From a checkpoint of a small multi-label audio tagger.
Training: adamw at rate 0.0022, 16100 steps.
Data: 39062 training examples, 52.8 epochs.
Rows from block 3 of a small multi-label audio tagger, named by matrix and row number. Rows with one number belong to one channel. Each number is 200 + 30 x the weight over its row's rms, rounded and kept within 0 to 999. All counts start at 0. After the name is the row's rms in percent of the matrix's.
Before each channel's rows are labels from the 100 clips, of 14976, where the channel reaches its highest value: "loudest" is the band of the loudest frequency at the time of the peak. Only what is clearly more common there than usual is listed. The data: simulated sounds of rotating machines with and without faults. In brackets: how many of the 100.
# convs0: first width-5 conv (model.blocks.3.convs.0.weight, 192x192x5, each kernel summed), inputs 0-191
# convs1: second width-5 conv (model.blocks.3.convs.1.weight, 192x192x5, transposed, each kernel summed), outputs 0-191

loudest: 2000 to 4000 Hz (26)
convs0.85,105,203,201,239,186,241,199,210,206,213,224,221,177,179,220,197,208,192,206,259,253,205,225,216,209,190,245,226,226,202,183,175,163,228,136,195,229,232,214,224,173,206,183,145,224,182,209,184,239,155,213,220,232,208,176,201,203,183,206,218,217,213,211,207,168,186,160,219,200,231,230,220,145,190,222,183,220,220,166,200,267,248,205,269,236,157,182,205,210,202,215,188,170,200,208,207,222,228,215,244,245,229,183,198,216,238,196,210,233,198,234,235,226,121,185,218,180,249,215,203,195,133,234,222,246,223,246,208,208,195,170,168,239,233,253,200,190,221,192,250,191,196,147,231,188,198,190,195,221,228,202,203,190,178,232,60,202,172,202,236,189,208,224,218,231,217,148,242,191,223,216,148,226,194,195,174,184,157,193,205,131,223,230,195,208,193,209,205,192,132,260,188,262
convs1.85,094,159,159,200,208,168,216,203,223,194,156,208,131,184,183,205,199,230,148,216,189,184,134,245,192,213,194,243,206,236,174,205,210,146,221,230,212,179,212,178,177,191,194,252,200,211,229,202,176,211,171,168,155,198,158,210,202,167,178,200,203,203,209,207,210,226,221,227,144,195,163,180,210,215,212,185,200,226,190,220,202,215,252,227,212,137,141,233,250,237,173,207,184,231,207,166,189,207,204,180,192,208,216,148,179,170,224,226,202,276,187,128,220,162,146,216,162,163,116,187,230,202,223,254,204,222,185,158,217,162,210,194,216,250,172,214,236,163,153,200,161,184,222,240,212,166,211,223,168,209,185,186,141,215,178,190,156,208,188,274,194,173,203,189,199,171,186,186,253,121,182,185,186,174,197,212,210,205,199,194,196,182,197,235,250,155,182,214,131,144,181,159,215

loudest: 1000 to 2000 Hz (58)
convs0.136,097,184,233,196,205,221,228,170,219,253,167,256,154,138,215,193,216,235,181,124,199,216,258,183,180,256,213,164,199,210,168,158,176,210,246,193,174,253,189,181,193,248,238,116,201,218,218,199,181,207,220,159,182,203,241,198,171,209,195,170,231,197,220,199,189,216,164,207,217,146,179,197,201,190,140,193,225,226,162,206,213,258,160,204,192,106,192,155,191,194,199,178,221,231,178,207,225,154,233,189,206,159,199,175,241,176,196,221,154,200,184,220,193,246,173,147,193,187,234,202,202,189,210,182,199,190,166,192,205,275,134,243,192,176,186,172,181,244,156,155,147,180,185,187,194,218,168,182,180,211,203,206,152,191,184,160,183,201,209,159,222,222,173,199,251,184,202,159,173,203,181,210,212,211,185,182,180,187,219,197,160,162,196,212,149,225,211,172,185,206,285,196,256
convs1.136,118,197,184,207,135,226,209,201,178,223,223,198,201,184,223,238,205,184,208,182,219,158,176,153,254,199,256,279,131,305,159,218,213,222,179,186,198,204,177,189,216,212,180,191,243,227,194,238,185,189,208,186,118,230,167,178,192,202,196,195,217,170,224,244,200,232,190,218,207,243,206,205,178,227,210,231,173,244,168,210,216,196,177,176,163,150,241,176,165,187,156,199,180,182,189,181,208,175,221,230,175,179,251,198,196,244,222,178,231,174,160,243,214,280,144,169,165,195,259,251,261,190,152,176,184,218,178,213,157,240,202,196,200,204,195,227,212,177,201,171,230,206,193,172,185,222,201,188,167,227,199,179,230,192,181,219,229,221,186,175,202,212,159,242,221,242,159,189,220,214,163,221,228,258,166,227,219,190,206,229,224,226,150,216,221,235,207,165,166,144,238,172,170

loudest: 2000 to 4000 Hz (28)
convs0.52,093,227,205,203,214,216,143,224,204,151,189,225,160,213,164,264,239,204,205,241,224,174,243,197,167,136,128,148,178,216,230,163,195,228,238,227,144,152,211,209,207,186,194,191,174,207,172,179,209,180,179,232,199,197,259,217,191,241,251,263,191,198,157,152,188,155,215,187,210,222,169,189,184,190,201,189,179,225,199,222,184,223,117,174,242,210,203,203,179,230,224,206,226,172,198,203,247,182,207,134,170,182,217,176,225,179,183,229,216,214,206,228,169,195,200,183,182,152,218,205,232,175,198,181,211,184,256,171,158,220,101,189,223,220,240,275,218,239,196,236,225,190,193,207,239,238,201,185,220,189,279,191,181,190,185,146,214,175,205,121,226,216,210,196,182,187,242,187,223,203,190,232,153,220,192,192,237,210,223,201,156,215,204,189,246,171,179,191,223,228,202,210,228
convs1.52,090,232,234,184,191,188,192,227,248,144,254,190,212,199,186,126,224,168,174,234,276,112,165,227,183,205,222,239,222,167,214,201,257,227,211,157,176,214,209,160,188,223,183,161,195,237,180,174,221,215,228,196,140,205,221,187,185,240,258,167,182,196,190,234,184,242,198,148,204,241,248,233,181,176,214,128,141,215,188,173,251,206,182,206,158,189,221,178,187,200,233,205,268,228,185,195,189,160,208,141,206,144,163,163,221,234,183,189,264,193,209,216,178,234,185,231,197,192,170,223,149,197,198,226,212,191,223,188,217,206,221,230,209,242,156,217,237,180,230,215,180,217,210,194,174,223,163,217,184,219,127,189,244,160,236,199,199,206,161,178,228,166,178,156,202,213,181,196,201,236,210,200,199,222,209,245,150,163,180,244,194,223,232,149,200,204,205,214,203,201,174,211,184

loudest: 1000 to 2000 Hz (37)
convs0.64,094,145,221,199,191,240,154,158,229,195,196,232,254,195,168,183,104,174,172,225,196,159,210,274,178,203,202,257,157,216,189,233,156,184,198,202,193,145,177,233,169,157,211,195,193,211,211,269,144,187,149,109,228,181,195,221,146,220,148,203,198,187,178,220,216,203,186,185,217,239,166,183,174,203,186,223,199,198,248,196,154,159,217,187,192,191,221,189,208,172,206,235,144,181,212,195,186,242,208,189,191,189,220,208,213,188,191,191,206,182,116,236,272,187,210,173,201,209,248,179,230,169,234,150,209,235,193,193,174,220,216,186,218,199,224,163,167,204,178,193,214,193,215,195,215,201,183,108,152,211,210,207,226,166,143,191,245,190,201,159,184,220,238,152,192,200,158,217,180,166,198,237,166,201,155,221,205,226,229,168,207,213,194,208,195,225,195,189,239,186,206,189,146
convs1.64,083,181,198,201,178,195,216,158,201,217,201,196,232,202,186,146,152,154,181,241,191,201,206,244,192,183,150,193,295,186,184,191,185,245,207,196,207,196,190,198,187,183,233,170,219,207,147,198,238,178,142,175,156,183,218,167,122,204,209,201,219,160,144,196,223,181,220,151,210,197,194,251,180,228,187,216,187,174,235,182,157,218,211,211,233,171,211,235,195,186,232,133,189,161,227,180,203,203,180,202,183,201,181,142,193,150,134,205,144,189,199,219,272,268,184,176,216,235,190,168,162,208,202,201,214,124,197,215,217,257,201,218,197,198,191,149,147,159,215,177,246,180,153,219,148,171,149,195,192,214,173,177,185,185,197,182,186,190,165,231,138,211,161,180,166,161,202,210,148,206,190,214,228,183,182,217,218,203,181,221,182,164,169,153,184,247,270,215,202,206,214,204,209

loudest: 1000 to 2000 Hz (47)
convs0.42,087,220,185,191,216,207,210,185,220,173,264,202,188,180,162,225,233,227,244,186,178,183,228,244,233,204,244,228,210,188,215,141,216,225,157,204,192,209,204,208,220,225,176,227,178,213,166,222,227,201,211,210,183,208,216,208,198,197,157,67,204,216,241,133,160,193,157,200,233,193,180,209,213,267,210,221,226,183,205,190,218,151,195,220,218,188,233,231,169,184,204,219,225,182,217,184,218,216,241,116,200,209,119,190,235,269,206,161,188,236,185,223,179,179,223,232,207,186,190,192,230,189,212,173,231,208,166,197,167,229,183,284,218,231,246,239,183,217,233,163,228,200,187,224,219,164,237,230,178,208,139,182,169,170,218,135,195,214,131,180,205,168,211,164,212,189,234,184,191,197,215,215,219,201,217,237,171,191,223,198,207,160,207,225,221,249,258,240,244,199,199,225,211
convs1.42,109,170,254,235,176,259,217,217,196,171,190,214,199,242,187,282,204,242,216,203,214,186,191,217,202,245,164,209,186,187,210,212,183,196,179,182,209,195,178,227,215,174,201,138,116,259,213,248,149,233,205,229,210,210,234,209,190,224,216,200,203,191,208,165,213,260,233,191,212,224,196,176,169,228,204,188,211,208,174,166,223,180,201,172,193,261,245,202,238,180,236,173,223,206,226,193,173,263,168,204,188,203,260,183,189,211,192,212,270,191,206,216,212,202,221,224,222,215,167,200,194,201,187,215,212,159,213,175,250,243,214,221,176,212,159,261,237,163,174,192,149,250,235,218,213,231,215,229,182,198,277,188,239,189,219,203,293,184,200,224,212,160,142,213,195,217,200,177,172,229,233,195,194,158,169,265,184,254,247,203,207,191,184,239,159,187,238,186,187,152,181,252,185

loudest: 1000 to 2000 Hz (42); 2000 to 4000 Hz (38)
convs0.11,102,207,231,188,201,189,198,222,196,200,210,143,198,209,165,191,179,186,172,266,214,207,215,184,203,208,211,198,225,208,240,192,199,194,240,211,192,229,197,242,229,198,164,176,174,212,198,192,212,210,252,148,245,203,207,194,190,190,166,247,231,207,218,249,217,215,244,207,233,188,171,210,227,236,176,180,220,165,177,243,254,189,219,119,176,229,256,206,191,242,236,230,243,182,211,159,178,199,240,221,219,188,213,222,262,231,155,183,207,212,192,182,169,226,248,163,194,241,194,189,156,197,182,179,223,210,207,208,158,157,200,230,152,201,187,262,187,232,297,196,139,255,138,229,208,204,203,153,275,171,185,175,188,234,213,165,225,200,162,231,169,191,141,197,162,246,184,217,168,150,230,199,197,198,218,212,178,162,158,221,242,216,177,241,245,218,186,204,209,205,249,248,197
convs1.11,114,138,193,232,154,219,180,216,151,233,146,184,190,154,198,249,219,229,208,218,195,113,179,242,196,244,238,170,154,225,216,189,179,209,171,232,245,198,177,230,256,196,261,182,139,251,204,229,180,211,191,191,145,164,210,194,224,189,228,195,213,201,239,148,210,205,259,227,208,222,213,211,205,212,158,170,188,222,161,183,195,141,209,175,137,150,181,236,214,190,207,221,238,184,236,158,186,227,206,193,176,229,191,192,191,259,230,239,201,192,176,188,210,190,177,156,190,161,197,232,174,185,242,215,231,197,202,235,234,230,180,179,273,242,167,227,239,205,216,197,211,226,264,197,204,164,220,222,199,180,192,155,215,180,227,210,202,176,176,231,185,231,170,215,241,185,204,203,202,200,208,134,223,161,184,196,226,279,225,200,217,191,207,229,179,185,248,191,180,143,165,212,225

loudest: 500 to 1000 Hz (66)
convs0.10,096,186,197,228,148,163,223,220,219,271,204,183,208,239,221,220,195,175,171,211,223,205,197,195,197,215,206,203,243,194,194,243,182,173,235,153,269,156,250,227,87,141,165,274,141,201,211,189,145,157,199,166,145,218,174,240,156,187,239,177,206,211,184,183,187,212,193,182,213,263,155,220,145,148,197,166,179,241,196,200,229,212,271,192,191,206,160,170,211,162,199,223,201,190,198,230,170,178,169,177,215,156,240,182,205,200,185,246,250,208,234,207,224,160,191,251,225,240,251,190,233,168,200,185,197,206,234,175,252,186,258,200,184,202,180,166,182,195,171,223,183,211,192,208,203,205,183,154,188,204,179,204,204,178,193,231,168,204,228,212,207,210,217,168,195,146,119,207,185,189,205,196,216,205,183,206,202,194,161,193,192,175,214,178,200,242,235,156,222,202,210,232,158
convs1.10,120,149,174,226,202,275,161,193,208,212,171,206,186,209,154,202,195,241,207,249,232,220,179,271,198,181,181,197,200,179,189,163,158,136,111,214,218,201,219,248,227,232,192,240,175,163,230,201,193,171,181,191,173,171,223,255,223,254,203,193,209,206,221,187,167,142,158,216,190,271,224,219,198,198,226,202,165,168,203,198,190,172,173,267,189,201,169,241,200,183,184,167,198,233,225,205,202,165,231,183,189,199,188,176,298,165,173,207,234,210,190,214,251,227,205,183,179,217,207,165,206,174,188,225,232,232,190,169,203,187,173,165,173,253,197,201,234,240,251,268,196,191,206,231,224,185,197,218,175,276,166,249,144,158,250,154,202,206,212,215,170,229,186,257,197,165,209,254,236,186,218,209,194,176,172,194,208,212,194,201,217,188,224,179,206,187,170,160,212,223,190,186,196

loudest: 1000 to 2000 Hz (52)
convs0.84,099,147,226,174,178,235,251,189,231,162,163,206,240,152,217,214,215,185,169,229,195,216,155,238,177,187,167,242,238,183,219,118,228,244,210,210,196,167,178,175,195,205,187,257,227,209,215,235,197,186,209,186,180,209,191,240,179,235,232,185,181,198,162,212,175,187,235,178,186,271,179,192,179,206,162,210,290,233,223,186,243,222,219,176,198,166,167,216,214,164,190,187,223,183,229,194,197,215,201,170,173,165,171,219,223,180,183,203,238,194,184,237,237,165,227,148,210,109,202,224,288,164,179,167,206,218,222,183,223,213,156,160,185,198,191,140,211,216,201,223,230,266,208,185,206,194,198,159,203,217,239,202,187,143,276,153,166,219,210,202,211,245,217,227,182,194,176,217,202,200,203,206,154,183,210,230,203,266,182,200,163,228,185,235,220,216,147,208,240,224,230,180,183
convs1.84,101,168,189,201,145,198,162,162,162,187,131,188,242,142,161,162,176,189,213,224,190,171,199,209,214,168,194,110,219,143,169,212,166,168,212,191,201,187,178,188,197,187,225,169,211,173,179,155,224,191,199,182,203,190,180,195,190,210,162,194,191,197,173,244,165,184,150,169,191,285,203,244,181,202,169,173,165,208,181,132,155,218,201,167,195,143,175,211,163,142,204,171,209,190,235,211,188,164,197,176,197,170,129,132,202,144,184,184,201,163,212,240,202,192,235,214,184,155,163,172,139,180,201,200,237,181,217,181,229,219,171,201,153,195,216,136,202,180,260,185,241,190,222,190,181,154,155,204,137,194,207,227,185,133,212,178,175,185,181,206,199,186,159,171,195,175,208,186,185,211,210,213,204,221,190,151,145,167,182,234,178,163,164,165,203,191,207,174,171,232,180,203,187

loudest: 500 to 1000 Hz (63)
convs0.54,098,177,197,254,207,143,215,187,158,190,196,190,180,209,231,201,175,194,196,226,214,181,200,163,199,209,198,210,190,188,204,203,172,162,228,123,263,161,185,191,114,204,166,224,123,197,238,156,143,211,249,177,201,213,189,195,152,161,195,177,176,192,197,169,160,171,155,183,169,204,160,235,120,163,204,143,165,204,179,193,218,171,261,218,198,168,148,135,187,193,215,221,175,217,194,189,204,163,153,158,211,181,224,204,182,223,203,220,186,209,188,233,181,205,210,241,206,221,203,159,241,177,211,162,252,185,220,171,253,222,236,204,221,209,160,176,159,228,202,213,196,237,220,233,231,223,147,226,210,211,150,232,164,188,219,174,173,175,185,241,207,202,195,165,241,193,175,181,193,190,204,191,202,167,171,191,150,131,168,204,182,160,229,182,208,241,230,199,194,220,252,237,148
convs1.54,111,166,171,221,162,245,120,187,215,163,185,176,164,237,172,298,175,240,219,219,189,196,198,231,209,134,169,218,190,248,233,204,204,175,104,198,206,173,184,212,228,190,191,214,174,145,189,190,227,91,177,202,198,170,199,189,215,222,224,199,245,196,201,165,217,180,180,238,188,229,184,157,168,202,232,248,222,190,197,176,190,206,195,210,203,233,203,241,210,144,223,184,181,218,216,208,161,179,198,172,218,239,221,159,212,196,178,225,196,205,182,208,231,186,226,176,149,199,187,219,170,134,143,219,207,192,191,187,183,194,189,170,198,205,203,160,215,184,222,254,158,183,170,218,223,179,205,204,212,221,185,169,156,178,176,157,196,196,209,205,198,245,201,239,161,183,225,186,230,198,257,215,189,106,181,208,197,210,199,182,186,212,237,149,144,198,155,163,193,197,188,205,270

loudest: 2000 to 4000 Hz (36)
convs0.62,108,190,229,204,175,171,201,211,228,205,225,176,258,191,192,240,164,167,160,242,179,173,283,170,191,169,149,219,191,246,225,185,184,183,186,196,220,189,170,218,196,176,204,159,185,204,234,202,164,139,188,160,238,189,217,214,200,202,171,201,237,206,217,246,233,222,230,194,219,211,126,218,209,197,207,158,238,190,254,236,232,119,127,177,171,170,198,204,197,208,205,249,214,197,194,148,248,235,208,163,225,193,193,234,207,250,192,215,207,227,202,219,189,191,213,131,202,191,192,227,137,172,217,194,218,250,200,182,175,240,222,257,226,193,207,201,216,223,224,239,180,218,199,239,265,176,217,163,258,208,195,165,171,217,235,233,201,153,210,237,222,238,229,216,227,204,186,215,186,226,267,191,211,235,190,225,166,215,205,188,246,188,203,170,197,209,201,171,307,197,190,220,209
convs1.62,110,204,213,185,176,129,230,222,205,217,150,143,201,132,216,250,215,176,178,200,222,166,249,222,240,219,230,235,167,288,183,173,195,231,163,223,193,203,212,180,221,206,241,172,224,217,205,163,209,171,190,202,184,179,219,205,169,176,223,204,176,153,187,94,216,250,206,169,185,147,224,225,202,274,178,198,189,218,180,167,211,181,167,205,146,137,178,223,180,181,197,241,230,221,206,174,206,193,189,212,201,250,222,140,171,147,155,169,223,216,213,255,212,208,152,207,215,94,198,157,168,213,209,217,243,202,151,226,223,185,214,217,256,225,149,163,216,194,205,214,228,219,208,202,185,181,197,167,198,175,229,195,215,173,185,181,190,223,185,203,174,223,182,177,204,169,212,213,206,189,159,164,182,199,185,178,177,259,192,239,190,209,209,183,191,204,215,242,161,225,168,210,195

loudest: 1000 to 2000 Hz (39); 2000 to 4000 Hz (38)
convs0.148,094,206,221,150,184,225,200,204,148,166,217,240,193,188,180,157,169,218,206,235,183,144,175,267,181,204,174,267,181,224,156,125,165,201,144,211,193,141,161,228,220,164,192,204,210,234,206,233,211,178,211,177,235,206,206,217,199,258,194,170,196,194,120,227,200,204,172,198,202,232,214,188,211,238,195,222,195,240,188,209,139,220,195,204,231,243,190,211,151,199,207,193,201,131,157,201,249,182,211,182,166,210,176,217,169,204,200,201,193,210,147,255,207,219,218,161,210,154,215,194,231,171,181,161,207,188,203,243,215,185,168,201,173,262,250,203,208,209,240,225,252,240,194,137,211,187,188,138,218,219,213,199,219,183,197,158,204,214,169,148,185,213,205,185,236,220,227,159,254,215,224,238,213,216,222,124,214,172,208,226,185,185,213,222,257,247,167,257,191,210,233,180,197
convs1.148,076,193,184,240,181,197,216,144,207,186,193,236,224,220,220,148,179,194,203,236,192,218,145,202,168,180,142,140,186,196,201,223,203,211,199,166,186,184,206,158,194,125,172,123,247,223,141,166,224,192,206,214,205,209,182,162,177,165,232,200,211,199,148,229,212,240,218,170,154,209,228,205,180,213,209,249,239,219,171,147,167,228,260,148,189,254,198,178,210,178,195,168,194,184,209,224,180,159,162,192,211,227,188,188,176,190,198,188,212,186,225,238,171,221,228,212,208,244,213,161,164,136,204,182,227,181,221,223,221,238,199,212,66,177,174,172,146,199,225,181,190,198,303,187,171,193,168,222,189,154,193,210,225,184,189,152,173,172,224,219,189,186,160,191,167,202,214,149,170,217,225,211,237,197,211,206,179,201,196,210,178,176,174,191,222,214,195,230,200,221,220,250,208

loudest: 1000 to 2000 Hz (72)
convs0.80,094,198,217,223,152,164,181,173,218,193,212,263,162,147,223,195,226,168,198,233,168,178,185,212,160,194,154,236,264,226,134,126,244,260,212,238,202,184,152,194,231,190,167,202,210,217,195,228,205,186,186,185,220,158,177,218,178,258,216,227,224,176,153,176,201,197,179,194,202,217,221,152,224,208,176,199,228,237,176,208,219,169,206,196,216,210,182,234,196,232,232,209,223,152,199,235,202,225,165,221,161,178,138,244,250,165,158,209,197,200,170,249,234,186,217,207,203,177,232,176,215,144,143,147,221,223,231,197,180,183,143,197,209,238,227,178,200,231,210,172,212,264,119,181,193,173,191,127,215,185,198,210,190,181,229,124,239,219,189,182,194,233,183,241,220,222,206,176,188,208,147,225,175,213,195,222,192,205,209,188,167,228,203,186,228,212,155,213,223,254,240,162,179
convs1.80,090,198,171,200,162,222,183,144,188,180,193,243,160,152,202,222,187,171,229,204,190,134,146,207,220,197,210,135,237,196,183,163,143,233,152,196,175,191,168,216,195,177,205,183,230,271,173,174,197,197,196,158,196,170,166,163,162,231,178,186,183,185,170,206,201,155,123,187,225,236,237,237,195,231,200,220,191,197,193,152,231,195,167,206,161,199,232,232,142,211,213,195,223,183,217,208,218,168,191,244,192,219,207,191,192,177,211,149,207,150,199,245,214,261,210,164,196,211,196,220,209,191,161,172,202,174,252,222,192,211,173,212,138,231,222,176,206,168,254,151,190,164,292,214,145,194,169,166,171,172,178,195,204,181,202,93,169,182,202,222,214,201,166,185,188,202,189,187,224,220,185,206,206,200,181,162,156,203,156,281,210,152,179,200,207,212,170,205,194,186,214,183,190

loudest: 2000 to 4000 Hz (51)
convs0.72,121,164,201,213,242,199,193,179,167,209,188,200,237,226,184,183,187,187,187,231,219,189,231,187,169,131,240,194,216,203,236,73,204,218,195,174,209,146,257,211,165,185,161,213,184,217,211,233,230,229,159,184,167,170,190,195,208,195,218,85,206,217,215,130,191,205,189,175,213,204,165,198,171,192,195,184,185,250,163,203,208,166,201,184,225,259,232,181,182,212,205,204,194,247,232,192,210,185,228,166,237,183,183,223,159,185,176,204,224,220,199,227,202,203,253,205,213,230,225,216,155,195,210,182,172,218,167,188,237,240,134,226,201,175,197,191,233,170,220,141,192,252,218,245,206,145,179,166,229,210,230,190,172,177,209,194,238,177,179,206,131,216,206,191,220,191,169,196,167,172,250,221,183,120,203,235,189,228,232,207,203,193,223,209,212,190,199,201,217,137,252,250,172
convs1.72,121,172,145,188,170,211,170,181,237,214,155,241,198,212,184,192,182,214,154,226,224,200,170,227,166,201,250,222,242,222,214,227,175,149,232,213,241,172,289,203,185,179,183,250,183,188,202,161,224,233,195,166,194,183,182,217,198,217,171,207,217,164,190,208,182,119,187,219,194,242,223,193,203,238,207,190,197,211,240,174,195,182,252,222,211,134,147,232,216,217,224,213,157,256,223,203,197,167,196,161,225,203,211,192,236,197,183,200,198,190,165,218,237,204,181,204,211,162,137,225,188,213,224,198,156,163,199,185,225,233,218,139,216,207,205,210,212,161,205,191,183,167,190,244,195,203,241,154,204,209,202,146,212,217,171,235,142,215,210,247,189,269,153,225,196,134,149,238,241,194,215,210,206,157,197,257,207,173,118,216,192,194,218,170,232,207,190,233,206,165,163,126,219

loudest: 1000 to 2000 Hz (47)
convs0.98,088,168,265,216,174,191,188,179,201,236,246,230,227,186,212,202,169,211,190,248,171,186,248,216,178,175,192,217,183,217,184,211,165,214,174,160,242,196,114,218,171,189,206,167,161,208,224,211,210,94,233,164,251,226,253,227,216,168,156,221,213,216,182,238,208,243,118,209,213,157,211,261,146,213,169,204,196,216,227,219,212,252,173,256,200,164,186,207,212,225,217,227,184,179,200,173,197,219,207,210,206,196,150,204,230,227,209,218,198,225,202,210,205,164,222,211,181,220,258,155,217,157,259,244,224,235,198,206,235,256,216,245,264,231,219,201,186,232,200,189,191,170,186,207,201,189,210,164,170,197,155,199,158,208,198,145,195,146,212,199,204,215,232,187,194,199,130,221,215,192,228,179,202,213,246,162,179,149,192,196,217,171,210,186,230,229,202,211,206,124,217,216,226
convs1.98,096,189,201,187,194,158,182,181,213,185,137,146,195,151,191,240,171,195,180,206,223,221,241,272,217,224,177,230,160,270,168,172,259,227,228,201,196,176,209,110,210,185,195,146,206,191,177,133,210,159,167,196,160,161,173,160,158,162,204,206,227,211,191,177,232,275,258,207,190,204,191,159,179,222,224,237,259,229,169,218,185,229,227,166,218,161,150,247,254,160,178,182,216,217,187,192,157,174,195,167,210,235,254,143,154,169,152,246,204,234,193,196,232,181,212,195,204,225,167,231,211,198,176,186,227,160,202,185,235,216,183,239,203,187,156,168,200,160,172,189,182,186,209,206,217,133,177,196,206,165,196,198,164,211,159,197,153,191,191,221,178,195,174,192,191,189,242,166,211,172,196,207,171,181,173,200,185,226,208,183,148,240,210,206,153,204,180,208,161,195,216,198,232